A small sound classifier, trained from scratch: trained on struck, bounced, scraped and rolled objects made by modal synthesis.
Rows from block 5, named by matrix and row number. Each number is 128 + 32 x the weight over its row's rms, rounded and kept within 0 to 255. All counts start at 0. Numbers have three digits each. After the name is the row's rms in percent of the matrix's.
# conv: pointwise conv (model.blocks.5.conv.weight, 256x256x1), inputs 64-127
conv.44 097:126130102133121143172096126135144136127074060111167116157114106117130170159135124058137122180119100117097060073115124169171130101126114130104108122128110106115133109151090147110083060116113092
conv.45 101:129151130132167118065094149119089105178138117068143143099106137082080106189115121138157143137154179159152123168133102106127118104170103136132111127177217121090151106153174103156164118104139103
conv.46 098:123139141125152077088130067174081163161161122143142150129142107127140170110050136078130126117136112188115146166122140156151107154128121129118190171158098117088177143091084142093175115137089088
conv.47 099:148171163123178096136126140158184067101129105105113086105122144123137138124223136147089157114104148076110179176129108160138092212108097168154162050113172134119081216157102095109126104141100128
conv.48 107:125079162129124115108120150163130153164112107126173152175142146103076168159159121143126162117062125109113137088117135176120124141134112124141136077176068105075161081123173172060126149062099192
conv.49 096:162118160146150111155130125135120137125142146235168136163148126179152149135089149083116138167133095144145156122095114176109117114170173100109185174164148113105167078106164163088116170097123135
conv.50 096:148087112090122154115161112141126138140136110126104109145132132087197077103133114072067179098076154115157152129142122122164142131093162170161144159095128191148141121086112111133102131112122238
conv.51 104:119128110171074178178131145082132125137165091160145171144131191152127112114089126093169137127212100140115107190095134114170134142090117115126118176097166149148101184121091107137101125114152096
conv.52 104:079107109167169098057098164111108155102107152101085117145143114130084120144143125108110143127130140152108127110124153133163112030138122143136096117168198146139124116114109133139127098116159129
conv.53 102:109180086155102141137158123120100141112121122130197128091102051136136141165148155100155157066166169095126105141129121111102123121145145102195150094130149096099157123125114143142105105136074137
conv.54 097:117133142096158160133113116120124140142170120137109173093139194131129137098174129129136108124160136158138141118115112135101167154094063183112098102097127126113076123155138192132115081162114141
conv.55 111:113065131096112136156137135140113156050162115175160143170098144108205138163136106114182085034165076135130119136160074157096048207161143131117151102119146121167143171117154102123141099171168150
conv.56 098:128063163140165145068161112092135130094125106112138128166137109147097106125121129124110161156161140081125193118094105110152111123102110146127128157128103171132156119139103088087112091154141122
conv.57 100:117105094133178074214062117140152122176095135090153101089094079136129101103063092168145133168105170115134148105114123109154144112160187126154136133131114163157103190148150137158110108108189160
conv.58 093:133121124149119126212125097140179054095148075134108126172191104147182108139099061151100137110152121097190132148201156109142188126151127157118127075130144130154118138141145148153101134149125101
conv.59 101:154150136087169102139172107105136063142106092036162173136167121145049105118130161171118132144149110123093138129105103101091131163079115084100116102134189205159119134092143190158173112154138113
conv.60 107:098090119088124162130113159138078147148117115150116108095064137115123117144122117092087225110170110099106151118130167130075105098163093118184110110127132148123147097091162096179087120092131133
conv.61 095:089174126144165090184115158124102150086115156116153107154103084107109121130091111128111067111170145177095155121145089146120116206055095155185113144153101100098125147100149194111124167107081095
conv.62 090:124111160070113092065170131128166105155107123115142097062091111144158103112099147181128081100154087117158091119146154125164137112133140142091120123091136136091182148169108136156113114105108137
conv.63 111:110100108147115183099097080135130142143128103098134088123173163107149121103097114140091127093124120136165107109071131139145121091080120173177128134105099162135139087176138071202145174143121131
conv.64 099:097106172092144058125083166147103159140137104099084142145068136144126146115144103103154124153193140099118142164107091177120132167081167113101124050130121126055157119077160130112133137169171111
conv.65 117:125117154113128161145135151132139177118149083109143130111083075152158126149145148127133135085148109164154130117118103184089132094137177129112145154100130121135153159160104216120090147105125192
conv.66 087:103189058144145091193143105105155090127166107131118141124125110141162126126161112130119139134130176127156106118108094169055134165103162126109144140164077196171141113125146193124148099090158095
conv.67 096:088072113148168140189070105171196088127124155150118105175103109163133120183136134101136110149136046156194110156130145177179127139126093094103092124136138073116095145141190140132076155093131128
conv.68 098:126135129135152188126135146095144111099126166091150059174112113091121147121096165114104142080167121114118155126123068122153089159125040122162121126104213121100112107123060183147123116149127085
conv.69 098:180119109145130147106089117120109136224161074088138096149097170107087152080138095150082142097111086157121128194105137127072131112137080141180109138133106140110178113149100091141151069076149064
conv.70 105:153147147100112117116073154116132130140099146112147137198140145141130145141175114094144174126182131097119143143101092134090121215116121144150136119139128109139123156073131110119154101083109126
conv.71 103:060097181129114108102143086110158152235135125147170080181181098103172089137220110144095137123159123136104125135099102142135167142128117105093077125058113175152120131127174112119109148107216071
conv.72 096:123162114146112103080114121170200102134151089116128095089095151122070135167107146137137133144138025179120088183133124148181142088089119084120110077129149102154126102157102104154233193088130194
conv.73 097:117147122150084144124126107116171182111122121091098084092140118119208158180080168101097139139089138123126156130107102125176111110139094105073017159134150154187140157151117135128097119186158183
conv.74 089:173085135165126163156208104154096115140080081153087100081155152118110150140092147130169155103111090156143073190066144115144110087128103125080136158114097078091150180128136103138062151152134129
conv.75 099:167107154179104125134137139174115164156179142096131151158163163171136147109133093161098189122132158112113102184143158134169105106126178105127156095094138095152171150124146122160193178133125181
conv.76 096:193161131178089162132109108081115114108153132122167164117114099068096157117109174127135162108120130205155106158110133081136135110117177119119151065156141061135124124116113145103129186135132131
conv.77 105:164122121125102122133140169119088166131164076186088197104145138119096060131124135091144150115188108100110145181153149147103128133135146123139168019162080139141135061199105162098162170106134146
conv.78 092:100142180103255169096183096123131185157122074133124161131148102107099117213121133179139157137187139132103147138154138135220121087122095103083162100122115179138157114149123159098105133186146079
conv.79 100:135188134142094138151103099078105143163123082115155113118123102109169124139135151165161130146153144184173120117112162130094163143119118159141131142134088117085021119161121098123074091126188179
conv.80 107:102095093107089147109110146105166118110131116126126185145120122138148072097156172100141112149152079112118083166121136171112124141142132144100097136108100146150119129150142104142079133126122142
conv.81 099:152080137109153157059131097122159157084115100132172118130108105056166077127094105156129155176161175166156108134083114205175201103126160164145134126109232190209125143185100116096108136073110117
conv.82 097:151108115171126126168125121093095130130109126143110160150135166150127155138178179154130103105129114112101147129158180120097118159098145115128104120078133098103092171122146085109162143136141123
conv.83 100:127035142131110133163147122111176125107106139121112153167107099084157112152138062106124154087108133104155122063145129173075099194160199102147153153144179146153185055114132067169116088158087162
conv.84 097:141102108112107103090090245151159091127052161138092140122120183124179105137135176129120132124143107105136153135179163086152094148125100124076154133143088124067110114043109109072097145162139158
conv.85 097:118136185076117157137091140132109111069145139120162144128170125141093103065179129111210084124184124095116092135106102097124084105135115169077122108145104090141121199110145130110155093066138103
conv.86 100:103139141072114172147104103110170181107105096168151139120104103111091109126125102149135159133120087105170148155153113141097133148131049152134103045117162132091143108143101115083104120149146088
conv.87 107:135058096145171135121095187112146179145119108141135129035146090146169091160055152092123114148098093102108134123128118180138081108147099096097097061146248144087130103146130048156114089139121094
conv.88 099:139148169087100108135097097137158109108078071101109164097090192214155154122175133133126153145138109154173125137175156125155082111088138151078169167105082106148162136158061105116158148100123200
conv.89 099:146158180139113170151164095096094134152145090144112083160096097142189182147089090087135105183170153081127119137193154162091208104101030107160092071082110144104166117114126212113088195141103209
conv.90 105:158164176132137111130133131106135106095074134129052132138112090088169146162148187174091136114179117156125089076159085085144173199145087086101130170130158091093136162162112135158120151141141159
conv.91 105:154164166142183117165111169156141154136159134150114159098096096141186149134078117143112114101127088088139095166106107134178079093136149148128138098093105146142142121109095115099139131200086077
conv.92 095:125098099150142122152110191094086068155133146159181095080085108167147061104098113126122129154143008131105073145151162122109175111121162126119088095120097100125153089099115157174091118177142112
conv.93 109:090209125140080077156101156138143117100060118122115130124120082128125156156128104144151121145068119155119076131115122150083131058166064101124105164151099102179119069133093156145081103126141106
conv.94 108:152122110122138088150109119092083129143128162169076148126104099085168185145078125075146092146131135125166138085134078193113145135227082052126152108179232125139105134137135174137171054193091143
conv.95 087:128078108188128124218078063106160154132099097156096127129106127113115135086112138081131139133124176107139118086169117122143091134142152103056190168122123169181165131130156160134093121147134104
conv.96 094:146102133161124201194169090106173083142073079049110123161075108160109113197097151123155140117119139133097173210117103150149148112121096142130064130103142116128142131082226150078116132116137121
conv.97 093:079127128146145091141157204104121114154021050113151149158130163071073100114155119126103094140143117153137122075173159120204110127121146116157105105097131135122167066139166110113122093162124167
conv.98 098:117071125135139063143138094060125088172179131107170175129154068104163160064138132124122198139133101185158105151156147139167091108157086148132098150111136147150089181155160141169148118123140077
conv.99 109:114136138106125163162133071150085075111128119125125138130145077140159157168147058114168088188134124158136097124178136160212142112113130145124072139078119074075116106096135084123139101117107135
conv.100 115:135110109153129148091108103143115139128183126158076205095175109141061132123070121112086098103098128127097126109119140162080138076206116140103147047105148154116131135142173108088084074149152118
conv.101 087:071115150177133113070213087054131105151046099096136140104146118122140094175113121162119117133119199188093077151143188133170176082163140118141072109092115095106086167132167097172088146090132137
conv.102 095:114138159138070159118057106155110148146149085088122154121150081194149157070151161154107130113178167137166079166177123137154053085118138130139088123080194105106152150080116069094115097120116157
conv.103 101:120143108117101129136143101192083117138128078137157129118122157145109106074106143152157119139083083180150118194191127156211153116139119149121142088113126127152133098204129132116117119102178073
conv.104 097:122184161097164127063054091156066121145106117123193063113119123139212123103135047163162115131165118101142144091119069145102164134139092099171111140064134089124107112130116097084116143154105168
conv.105 108:128102146116148136161095139138139107104138146112096087122163116110168139156086141114086142146168111110112132143112107101137110118129129092126120149112197070122110201127148102103170207120108124
conv.106 103:135101110103041085159123118123108112118112132149129103153177143114131176148119090135059111079116166122139129063079163138128130184139155165080113139074148111165130129159168179143125133119099164
conv.107 091:150102166158076126108149121154166090117135112081155113126118204115085081118169152153115151102160063173081136135136164132156102140114144037095175143131117152093137143175128114168077105145145119
conv.108 096:099125167100113106115064108101088065117163130089142149115177141100118081123153166166151137166074139111102185131060120138167121071131100209137190140095118157136057146137160103142100141133146098
conv.109 099:133085153103152211105088132205103098116129109105133162131120094078174082105212075136137158164170175152105046078170105112067137132129122152118174137106136120146137099112114138135126137121158126
conv.110 093:093099169066095109139101088120126108106124127111187119214120075108152132120170107143148132182126142118147118112083081169076132152121118115134121108187120147132122126078095095146118063067149135
conv.111 100:133085183109121177130178119159147108050173111150136152081112106103143132177148152132152085132150116084163103144113113090123093068079182137124128121124129132119174105084109098151114107084137081
conv.112 094:130111181111208137141154140147123151098132127179174190122167085084117102143118156167094130079131114120112136128138099134132141114123165106174154166149099059151134093127102131159119085107095158
conv.113 099:074123079112193082091062159138142160136137120135169154096170108117108166103121117135143145079172117079106064115169129168156064117124096087126143194141070138110152173181089089167113122103168143
conv.114 108:135134108179125117144162103125117135133132129163115103116138145100157120115107098130122162150098155076072150152065176128165077119074089139132077119097191147146106130125082058119038137164086136
conv.115 104:125181109108114109158148128141133155115122158183135131083146118144132140115035118165129158054182131132111159149174107104142049096095195105140203109055133114157092111113115150100156149157155132
conv.116 090:070080152097191089059132148121126070151160117124193135148133147106064122087148128069181113144151110125055069181143124111131155135100113118105063125133152101086136074098139085149128124171152141
conv.117 105:164163148099206137115174137118091108134104104131089141113161070107139147103113186122106154152146182166103178107180159112141139142136142047123136058151184169079172164108117096156125137144159135
conv.118 098:184126132138080180163095116149064086150112082088117131146127193173145122101084142155175140150106161051118101137145119105176161125144103103089169173187139147160224137137103142112120139068139112
conv.119 094:110155145148103148132127156072106170117091166146151166150132123081143094110160171140124112103178136118109138094116101140050085085105091118098097123111108145100117123122080143033141137115182096
conv.120 103:134136129154140122138105130086133120115174123130117159093115092151103192094094147115163128138095141131127154149106162107113187066132114083117129154138085111122132087109114157113117130132145137
conv.121 106:075075121106151126084151133203081146131129144140135115069101106106106171208113127173119149148169128073078202108131146116142150145030104153090103119124100130125146110093148173186115097164120139
conv.122 103:107090152141135140133188134154137164204099129101127123123115140120069135118104113125135086145187126087068131135141087206135107134156108145126148137170142143131093122163099182117139149110135116
conv.123 112:097161077138159171134116155111125116129133148132103152168132148060139125112140115119079137159139162155169154084124107134125171084098212164129131083121144155148137096137097146110138135095110124
conv.124 104:130097119163141121114178106153159145111119198129149110187183071162055141132142116169149073095121134137099108139115140075089139071129173109163111088129115082130120111183166141131206150115132108
conv.125 097:105140115109106145142088111114161162105126119115176121149127093115084116172120182088101213074082108120079138174140154139151153112143190109089178166167123120150177133150125106163094144194117082
conv.126 088:115178103152119129123086136056131117091151163088171149090155159087093148133131134155169101124140104077150112093176161171116139153186102133161111091145132100200138181130088132151074167150138112
conv.127 102:145135061154103046114092181149071130077057108135116165128123077116164108174106148065125182121144147135136145091149157151111137169117119169116114193119115136136122124147154087118131184148145136
conv.128 097:134113126137120127114140123121185134134169129127101116128120192152130146163202209136125120157148113174120096077204048084120104142118112131173154130123165155081151149160061164115128155143154139
conv.129 094:152118070137173134133135121136099151117154169091101096127066114156153125150039135118160082095138128105131150123138137151116082129048132158069163216095135154095070110135124168189117101166088089
conv.130 097:079133126109105127147099097075113104125148117096137074107156089121157122161151101169140166128102123142117167156081160126081102165138058145098132145066081060125100137176086161108120119065168169
conv.131 101:151151162150119069100185142113145104120153112128115144072161143146142219140141123151162121074099125127175077149102064120148150215175112079143147114161135125139110107115125190112118067130086127
conv.132 101:115058136114135137097210109117187093124169162133104129152124102084104138195124158089062165154199109130106082139118145113136086116105178107154158119151121152079119108085188137141155139170126020
conv.133 083:151128184106175107120145112149156150117104142209137181086092068141078147099126167063150190139068057171154112114142130111072093053141183120188081102114101084081118181167121180123092139130056151
conv.134 107:143112076130110124100120119084059146093156172129130149088179109162106186136133186164170122107083142109114105140124084124111139132090084089112137110107129109106102105201128157159125102112141121
conv.135 102:132158126112091095164109179065145168139097114131165091138143156092140098131181179132135142154109159107152109096165166091181184105146151151109147110164143099127130102135109156101121157153133142
conv.136 094:140080118115136109144114055149130114116099126137130108142191139163101138117139139103115170141166109212112107136179129105109105099127099107121130114073112128135147151129127130120082111144089095
conv.137 099:142105121125141104124108174107135099168130090120174113132112147115050077099135083161130162142119116105125176074128134136156162119151156123224089109117121192130120123114183138148118105153119055
conv.138 094:121114133083074108134023149117170120158121127081117104106086169148109115151140150091168134149160173180114153125128126153176145104108117137087108117112149115146090134110182146079164134167151120
conv.139 102:124101069135118114126097126090132110099123102148081126095161127104118132171086132070128146078090155076135145074171078146150134158115125151122121134142057208169130116121124126147105104159110130
conv.140 105:114130038121138087142188118128129138135141166144163137073173117142130136159157137137067100152147185075124145082134122211113100092127126132073146087059149116130119118122141097103078151134111177
conv.141 102:150144120109108114146118187118145135110117153126104157109183090073125100138150121096104116172106125112094040117137170220122163138158145131095078162132066060148180132111095139163111150089150183
conv.142 103:128108152047149155121218122158116155121102178137167168100132088094131122104158155115132116151162159085165148131111113096126130099150101093161124078130159127153108100103119107122091108053138145
conv.143 093:113082157121156115047164183112142116096199108147115137115110126128150073119171103117136177112159140088151130092171127140157143118108167129121125122078137097168087090126067118128113132087132104
conv.144 106:175198100116119163150100144157094195107109112065153210126117087136157152157123160120148111093145139103176180154110138124154183162114151137155109115159141180156113105164105115137142092136113119
conv.145 099:134100165139086137135123150110111206130150154147160150103154107127151168117049116131108159067154141047125141168174123126162078056166117157110183107129157209109111146134150060172133119147091162
conv.146 097:144099147170091122068244138116091130106126147126142092074101120163107138140104070162107170100111137116177056064116182161126136133110110112150119139149145122130171114126139085220094137149093083
conv.147 105:108143081090105084097151081197138103177178119162125069155162107133124127115159132114090132168144130151123099119181072080163114129113092094125188106113121108156128155088063167132110084173077106
conv.148 100:179148054116119137117138097125170151147148196083176163108056157115123159067135182136142120105142102076158157090130185141125143138126107093133165113158179095036147083179189151152129089117172162
conv.149 094:179087145185069109091153166140097140109104073118142067194110138165092148135126122141146082142093117139156093090103189135082176132097104116189135141069122109131126106105142094135196188149121142
conv.150 093:129097140097157149200134149161150073086148128103123128120130153148105135088155090125154116124170150176167131142138121069109151116102091105118148152124145090103115148114114120178168091169119089
conv.151 111:083104167165156126118128174120117111109126173161135152155088112149130119166100130084124158098132058145141139118131147121117118153145131099162050138099106119140203143114144069142169219115152179
conv.152 095:117123106155071140129100180104132103141109129110109138118213199146106111159161166130124179138138101118092065124143173093110148108127131095075123123145169147110120194070120139127069079174125108
conv.153 113:162177166133107119089110113128134184118079173146193136150106102083134127099141102154063189118163104126149110091152146139110082160166141171160102073130179108107134195177155106136151078128156141
conv.154 099:095092156146167146127115143123127148127158123115125195058122162184105132119151148087174153098145113167171142143219097094123164127143144137162130165132130120153103152069139079168085103113144061
conv.155 105:142084062138105152110120139130150130144135107151072128137107155096142099147082182112162204140128186130099162158134180158150067137138115130149093189163122101104106137129083143099133146084138099
conv.156 095:134128101105164130124151128121119169178058080135126103142111051185157119089107119116122145174198142194141129167182109107134084108112115137164126116087104166129115159096095131090130091137144090
conv.157 096:146139137104137084088092110139095142152131114167104147069157146102093132119110154130105205130124127133141126128126103140146122075120183110106151255125105171102103116189124096079119071130138153
conv.158 093:146059087068084102096139167090124089080101110136149111138148111150102126094166150091069108135139091101121173142062151132156167139128127155103140139160121162083115116233089108121047154141165136
conv.159 106:099111136155164084154169138093166115041096159112148148119164141206112110059113115132142132153137142147178097121100137135117127146152144097087095146126068131109116115130173132089163114173112141
conv.160 099:158094118121097111172117154122149158198160166065118109076127096087134169121066164140201126114108163110106131084069133144127108139126139140091128147159174131128093140136115143131163140120097109
conv.161 097:092140144149125136096136031096116115137105168135095118137071167113075106148138115125145132119168111172169105070107192043142152121158170109103092172130166116107082129115176125062128149147183109
conv.162 092:109126069091111095173159121140213129125166147125152133114149113166075105112162165096064126072127151159104114173129133073113161208167147137125135124121098128184133114133145127168146100105128127
conv.163 096:105112095029163137066168150098132155122149067071178136145136119136162127131135107100146119109094133168099065114120220141169108117179078108066098147104132118105145108089096137120106145106107169
conv.164 109:130216104097088118119155137126083129107102086124172101093140097186146161133083124156124131023130114155183170110107129155176096101097133157157139214105128138119105081120111119130072186128144150
conv.165 109:139169137137137108131148123104188074132085168124122094116175145122145138121137136127102147089101136081176120098137119153134078151147154131106132186101129097133081150154146056100133154183183114
conv.166 096:132088082129131185088106120140130125191105102141080114109192167137085158130104153145130147176152116153135148103069102119120131092130124160123115194096162124126070147116146176148114161104135127
conv.167 096:125131107145127147096198099159146111092096099116193135148168147233115067091092165069105118116169170140159091172184133120089126147106163142139108116141143144119050172128152122188164142177135196
conv.168 096:118131179120137154136133119140207132122203137163136185118163164132056115099156110077147171128142164108120092130173125101115137115090090076124157110146145124122159129109096137171136131094143144
conv.169 097:168161101110132055116113176103123153129073087154199129107120126116166143098102123077120141137089125102097158104122120124102108156175151109108160132114144087131151037131131166153139196138138161
conv.170 109:081124191115170123180083129100172102072100194132123143104098107106084123144181158133102138140160101150170169076122149118108156105175096164145189149129093159148161191135153154092166120079073157
conv.171 101:107180090150181106089146172174110108143158181171116148080113127076061137131120096137130086133088078177135122156123105103088104152119101112162160099097175106176141117085158127108155194127161133
conv.172 089:091099119132130078135082122130120145116046055120130074098123127132058143153153111125123159120149145131147094188111133124157114122119110122172081120089123165111099193112098145177212127175147142
conv.173 102:153113078131153127128132097117093173142126082125077148126113122168125136141109148096139125094142130127112126095170150112117138101200133167150126082148082165097145150116077157169119134226128150
conv.174 087:172098118154112128112137102121157110121097103079146152117160103154062140101143153119129166145106070212179139208154160077121198170119152122143091105101167125106157137136109086092132197116138125
conv.175 101:133178165120155123102144170146135109136114095132147124121125085103111109118163162128184105169104114130046116106140123086085084089120078164135087122102127116111128168096137078045102139115165114
conv.176 096:136113121148130124215180100147160126128127147087132101153107110155113103160161106111133167110123163135129106112124108157079062156103099133094107134148148063167095131109072129112146181113182122
conv.177 105:087099134143115083173037089164126129077051119115106122108139131157149092091145160125116152094148095132151137076165168141159096123104092118156054112106158170218192132081187131101114080129103098
conv.178 094:136069099137084170162224091098153139129150127110080160174105127126084117153141121168146163095163154124142084077080135088129186112145166117139101092127152106114177178135104115140089162177108086
conv.179 105:186190137162077142206157099082183175123097108121168141151109088072049111097120146113098119164147104168099158170188126117154104127154109129132194131079198067102122076164138096132188141147140147
conv.180 107:155161111141120115087141138140112102082154161138081125180152083091142109142131097149146120086196073104144085136110151172106199172119077115148126115114106112061117160121122079082091121123109151
conv.181 102:058071132106089110053128108107149165140141123128156123113091078117093135192117161096163178100143171098083143162142140160133082151181145207168171101171139128164134198145142078099165146125136173
conv.182 093:160162142122163134101080163121083108154080191114071125131119166149110168101132118146188157121153076157064144146134121126167074124137121096198168142139146181110144128135142110090161158125143084
conv.183 104:180148125152123116190125116153125099169111135072139174149138166142123128132082182116138113152160100124132115132122139076075142103143170122131106149070106130113125086088061187148123100063187133
conv.184 091:181094178145125094118145107131121150159119156147126123125149116117110113159089124084114132123118180100094141061076169109131144154139166106145145176219168171144121167072097134069136138088126101
conv.185 090:111113112124138103237096150149112140136139123077147109166128115098155093156125107158096124144118189189135118113129121120152138213144137125140182164058161133117141100120108120110156073106145156
conv.186 092:105122128068163113122107154140085134152166143161134066132119081162104107064154179125103120187121200126080151078078151101093102144121142142165167136080079107097120165166154094120131133089124114
conv.187 101:096092161181067142118134067160112096093134143127079150151088178071059155181136132127131102134106084110124126091127165155149159112135119106155185151102124071089166168194140105152149129154110072
conv.188 101:117163084116159153182073108126187159174131152181175152144097164120193127162139108109124122144209155085122138117112134150156049113178164138156154121070182127126157186108124107127125116166093173
conv.189 106:148142140138138128123096115146124113173135147120132128151191134138148091142160112102109122157152109151116123151092123140105133110148085153169152144138144131103103167088106101092174128144170200
conv.190 097:118158086163184095130130189167121098120157131089152135110069123130087117118233110087146109155147136172042161081095133152110116131152134084157121105095161165123122137108080143162094176122151107
conv.191 111:087102082098182141134139097150158115139102118166081156108116113134111150114115097143152181155107155192133135122140111116135111131092159139170125136134077169135169112088082136091148137120124126
conv.192 098:132085137185147159143101166132052157130120133183144099105096098119149120110116138121131122077087120121117140083191161172200112123097122154132117112082132143146163146148183152143111178081107179
conv.193 096:147099145119132182073136106097093134128113150151112124181138138176108125131115146114151129109187139101143124069087147138071154125104140094132169131082135133133151137128106108161100160096101129
conv.194 102:137152140136173095115157084129096092085174134121148091162092096086127129144174148108082104112145191135093146099070127106127134181121122162174144100158162151129101128126142134096110209090171023
conv.195 104:114222134134152089106140117172065139088108147090148148129048130103156149051142089154149155149111171137131077116112118156148122022084122114119176129090162099138118179086063159088144175139112103
conv.196 102:143138122129140102109114151126079186096121116127071110095142145148154128157089119158130108123164144101107086165132103172140119160077101116094138099100193113115141109147142183148165144130081126
conv.197 105:154105091163085101104117132112157150131158143035157104163149049150167153106119152117106184159125094074166166166174166175150158123099170110210162183147140114126078138156126166137094128204092148
conv.198 103:149155131155116103151143116164138195139129075142123137158180104150115188072116187087155089081055149164127119121147152124134071153127165082143127096204136105177162115102110214141108160139097139
conv.199 106:082181070137128139148108118127128104168141146124181164159131143193164126155100116065105155124105119118129112145117092127165184104147121118153088133135063154131114105112148127084178125151131140
conv.200 088:140095173156085140137106099160098109161136075132127129120092131114124090095146068137136123161096124164104075156075128093066110124103129133095158095119140126164160167110053141129163100056092149
conv.201 093:112075161124125115136205142110089089055136085132163109069107168145108119149107145121091109132097157134165113109132085096125121084135044125110120157123156187121117162143142145145113104145154073
conv.202 102:194086165122086133047137147155134143143134176181115129160107098157182138123081104154161126184112155121107124127168085123086094070197146124156113138176182149150107131125139053123119089178102100
conv.203 093:161130067166061171068138106146117148125132107106121157079163063152098170142091093181085138116093143115139164136156125184143077094145135104078145203135148123088131072140174066149117139181051115
conv.204 104:137159125074113165125106157106119090143117144141141106107106113122134102088153164143109206093158109092089149071161095180156154066124132111079101076093115122134186141134149148141099052102082135
conv.205 100:221152074165151199146169168154134117114138162149129166122138153124205130134086173185141074081085133181186173133133087129115145121119101155159116169116172186142140107116133143158111048194187073
conv.206 108:148196132105124097104086144102114084150116140163158147105082146142164130101167120120095144120116155126114159157192105118091142079154072131134147077103146153072127153109131083122097130134211151
conv.207 109:130120183141159159088139167160109154162117133141114123099153082111154104105050163119101149172149137095151151113108174136113126076166183092160132155077140139136134136079155135125107150132121149
conv.208 101:076093069128130115143135153123079210065173165127154124123089119113119161127098136079156124147086099150150148152074117094145148103117125081205168112133116143119135062100126082110178148174137179
conv.209 097:136163100117171149091119143092179134132103167136086130199134111167081114107083077137102127133072123104121219145184099099142134159129098172100144147112079092136110113114164117179150200131139162
conv.210 096:135148129117143172144143125166174161117161128145195116089073109164142117128189108114088138166207157096078099088202146100150146073092134191172140086078123098123142189090102098098149064164099157
conv.211 101:063092091187110065187109197098095099109129108115140157117063115137146137108131153176160131147138098127087116146098119118096123152156123162145075086150151188129106070100123119050142089148128087
conv.212 096:105141104122094153115163061166196080194097135078136112152106158164113165160115127116160141193125145122149096129148117151103111126149104120111106135104054132072130136075078115157134087169142160
conv.213 097:092171092167104104192097095145142113151132145129079137146123145104057142083132100156205143077148161122119138137109107142134110198115151159111169093090142079167113155091218144125075157121160135
conv.214 103:154089131142143064090152131156134135105083072125114161143098141114130177136161164091074083117133109137146135170156127112145173153086105187098180140149180120162160103214107133103123086089107097
conv.215 106:109183125110140131127126143117135135183084112145111151178132067089209175068139157129202135078136154087120114147103083120149173201091127095153109116125144130153091218116084105103121100152099087
conv.216 090:067123145059150119176187061085156104131158118085129170141160181184151088129110102146125156128126215170134106119097175103110143110133110125110173098159139116162029141152159100103087162056127119
conv.217 107:139051077141117083091155136133084136100114092160121127153121177170158150131051118183159177124083126136070161142112115155099071127107159094170053156147103132148145113101133131102140165114128176
conv.218 102:149143164159058047142161118110146124164116142135126158085101086136136075126206149102123101125101122088065120105153108196160115117129096168098116147142069084143113112122114160120139121119145110
conv.219 107:206152139124105125164138174122110149142105127126171179139109178182117141052178142164078123105092164127176137160095104117123133185074170136094142110196090119125139090177127147138080105170174139
conv.220 105:121160149149106141163090149154151071135101171127159069097134138183152129153118090189182101141125133123123111143117150121157120098125113188109166120155123139096101146162161077148134145118146095
conv.221 095:133117136149075171119151080171062092107122123112104139130161161141125112116101172133186151171135169099154106197203131117043079107146095150145131150124070129085087159087151094142118125136157139
conv.222 094:183107145131076121083117048169119139095168160095137127097099089094101186130125145137077097118140108073148102102118157105093098197115150161123130139143135121113126145175109141124126145104130140
conv.223 107:083145138189091115112132088150133096113063142118126115116151070117186106115108121097185109160109100114175136132162148133150166152186149122172166161125131133155089116099101190110142125177100156
conv.224 090:112138192063084156132082131154083098142147103127150165130118161119148138112141158120162077141158092081101171096097115036179137146143153124124157124120100102114186124123160118118101128129189075
conv.225 096:119207097115123126129125108152059175166154135186174149136106171154109161145116145116100089059151161118138142124071098149145084119091212147107146084105154202110151169157111170181120166144128104
conv.226 092:046134137073134092118178121126097071164163104100171085088076122149081087109199182152117164120112063138095124097103197151183125143123148133089122114069124144134210172216163127217100125095125131
conv.227 100:109137163160165085205122157036087139079078146078061168198138134141132129083140150136168109106120106092147102144124181117122134137126065113097069088099133093125110113119145100095105116126146141
conv.228 105:108102165103072134132110189117078093146133123161127161092169135152049163156069118191157123129094160101108182081093146123142152152092105162154118204120130169169123128082127139106137199154124117
conv.229 095:134081100084154103130150055194091111153097130106127160149154072161105098129157123078120175138102045136098137119133119119115113094148173134124105108121089087090132123103170120059193143056123159
conv.230 106:217119104172152131120100116121065131144143127128148104073124117099116120161150126145101117158136196112138079138168136130130082122101153115169166061117147139048138097106157041212105133115132110
conv.231 099:111106150132196103137085058094149158160146091120138122151102100085148102118128124131142091089156069078127176113169127115081119136106128205113088162085146172156122132149087141136121109133110117
conv.232 090:145151167133111156106101071156155118141149071118139104109170138103107152176129147180133179140147070113145147114125159166123096124114114114103077146151120111062109147098145185069079109132134105
conv.233 090:171134105161126171077069157128102082192137159130134114122117153106104104172126133109127104137112070111187124195223134111085144123150148076104127102122104117173154121073058144078114141115096098
conv.234 096:172153155104097110127150128148141133138105152166018138154138061108098109106149129106111122118177134127139162092116116139177085124130134127109107141128130153176066151149104174138146119141135157
conv.235 094:076108136108075181140122163162122086120110104162163118141103131121140093154154133095188167163140058167129121138104087153090123142126081089174121078103147110136089152099094124135127105132164112
conv.236 110:120112125160138118142119091156095141149122138127110112209172098087140093147130077155148083173110164138108139110143174151110090148126142131063136105088106201079116078163108128095223171115096153
conv.237 097:094150144130135102120182172119077127148095208215114177175112128114124109156135188147138174092120133163118108118073116115132102192162152118126123134131155128102145131156097102105128165145089107
conv.238 100:158089129120094124147142147092146123132151099092108065142113093125158101104151110119112150112118135118126127091163097137114175149130147184116124140063159104089166171144117084126181227106106143
conv.239 102:129132130114141129114180141117112179108105064171087103044132105124165156161084120122091187098030177128117110158109154115155154081148122148125113048154144153111137159128118070165148174147062130